From a checkpoint of a small sound classifier: 26.8 epochs.
Rows from block 6 of a small sound classifier, named by matrix and row number. Each number is 128 + 24 x the weight over its row's rms, rounded and kept within 0 to 255. All counts start at 0.
Before each channel's rows are labels from the 100 clips, of 14976, where the channel reaches its highest value: "lies over" is the class under the peak. Only what is clearly more common there than usual is listed. The data: drum patterns on synthesised drum kits.
# c30: last pointwise conv (model.blocks.6.c3.0.weight, 192x192x1), inputs 0-95

lies over: kick
c30.53 [118 144 148  83 130 131 131 131 144 102  92 151 117 130 110 162 118 123 128 127 188 108 173  99 124 137 147 126 132 183 125 150 169 144 114 141 114 127 137 121 133 110 162 120  86 129 176 126 130 138 106 142 130 154 122 143 126 137 140 132 103 145 115 118 152 142  82 110 132 124 133 111 128 130 135 100 166 107 108 139 152 108 101 140 115 159 136  90 112 111 161 153 152  98  91 129]

lies over: low tom; high tom
c30.137 [233 125 142 108  60 109 122  77 132 101 107 134 149 103 178 131 120 144 118 160 129  94 140 125  96 125 117 114 153 119 132 141 154 129 104 136 110 119 137 114 147 125 135 139 163 123 105 128 145 103 142 149 123 136 143 129 148 171  97 160 135 106 128 128 127 168 150 164 155 129 118 120 121 119 172 102  97 119 136 160 132 130 109 116 105 138 154 132 129 158 117 144  98 138  94 116]

lies over: kick
c30.46 [162 134 119  90 137  86 119 116 111 154 140 132 111 118 119 138 104 101 113 111 135 112 145 130 128 137 113 120 137 141  84  80 134 136 147 137 104 153 145 136 152 116  85 127 149 101 120 108  96 140 114  98 114 143 161 102 111 120 141 135 120  95 151 136 126 102 108 113 139 127 154 138 126 121 135 151 166 129 128 137 126 106 111 128 125 156 132 119 122 145 117 130 126 138 110 119]

lies over: low tom
c30.65 [201 112 100 136 110  96 105 148 128 145 134 161 151 121 132  97 112 146  94 101 147  72 133 114  99 110 139 123  91 166 109 119 112 108 112 113 119 131 129 118 106 162 150 105 122 157 158 145 133 105 114 123 148 119 110 174 143 133 155 126 124 117 175 137  89 159 116 164  92 156 106 147  97 129 149 135 116 126 102 179 109 106 170 122 125 148 139 151 123 118 118 118  98 114 110 129]

lies over: rimshot
c30.151 [224 128 104 125 102 144 173 107 126 159 142 139 168 125 135 142 106 143 160 105 169 118 125 145  96 100 100 128 108 120 135 118 124 126 153 126  97 122 145 111 121 117 151 151 111 100 140 117 122  88 149  80 110 159 120 116 120 134 106 131 129 132 118 128 139 128 133 121 125 110  95 144 155 132 181 144 149 134 148 108 105 122 106 172 163 106 162 123 116 151 116 149 116 165  96  76]

lies over: rimshot
c30.163 [101 144 104 166 144 149 155 120 142 115  96 129 117 144 118 131 153 118 140 123 131 118 133 142 149 147 137 131 115 149 148 141 160 185 109 143 105 121 134 146 123 146 141 123 147 123 169 144 151 133 138 127 140 126 160 135 104 129 113 119 122 148 120  91  94 117 130 151 117 123 121 175 107 100 122  81 138 112 148 121 122 118 180 134 115 106 135 154 104 142 192 154 210 184 188 118]

lies over: snare
c30.182 [160 153 153 159 125 149 169 118 147 107 124 136 108 118 233  74 138 167 110 149 171 130  89 118 170 137 135 129 156 108 127 109 102 133 116 140 105 125 130 110 120 124 164 116 137 128 126 123 154 123 162 124 121 128 129 164 118 110 134 174 109 122 125  81 111 107 132 123 147  96 104 137 100 134 138 109 126 109 109 129 127 104 118 126 116  83 131 128 112  87 183 156  96 182 103  96]

lies over: snare
c30.28 [169 120 108 116 133 131 112 131 159  82 118 133 110 124 150 132  93 154 132 142 153 124 103 124 139 132 119 126 139 119 130 145 106 129  98 109 120 191 144 124 137 123 139 123 136 163 109 117 142 109 106 123 169 105 105 136 105 146 170 140 179 140 135 131 162 150 142 140 126  88 110 146 127 113 107 130   9  89  90 128 146  97 101 134 111 102 140 162  89 137 141 175 109 133 109 115]

lies over: low tom
c30.54 [192 145  78 117 152 136  90 120 152 151  91 163 129  82  64 130 122 110 128 125 152 121 105 122 127 151 113 119  89 130  95 125 137 127 135 121 148  98 126 139 138 124 146  94 121 164 103 136 151 112  99 120 131 151 192 101 156 170 120 145  93  87  94 109 142 105 159 146 113  98 116 135 159 126 140 106 117 164 121  86  96 130 102 106 110 142 116 129 140 128 115 122  90 152 135  97]

lies over: snare
c30.97 [ 98 138 153 144 140 151 113 161 106  95 150 133 174 137 153 131 172 155  85 131 126 172  75 109 120 142 119 132 147  76 139 103 121 137 186 133 125 208 141 114 118 162 134 137 117 116 151 179 117 105 105 114 115 131 141 119 113 111 123  94 125 162 131 100 137 143 107 148 150 137 144 123 111 132 163 162 116 156 126 191 175 135 121 127 149 109 128 151  91 118 169 152  90 117 141  96]

lies over: kick
c30.88 [194 114 118 109 110 147 125 144 130 109 158 129 158 147 156 142  96 124 133 142 144 138 144 136 154 110 156 127 120 131 102 126 100 144 134 135 111 137 128 101 111 151 160 176 128 120 161 143 120 133 119 144  60 114 157 142 125 147 122 145 120 103 121 151 158 142 117 103 141 166 123 142 131 133 124 110 146 111 121 106  77 149 136 121 107 169 124  85 125 103 141 138  96 142 195 127]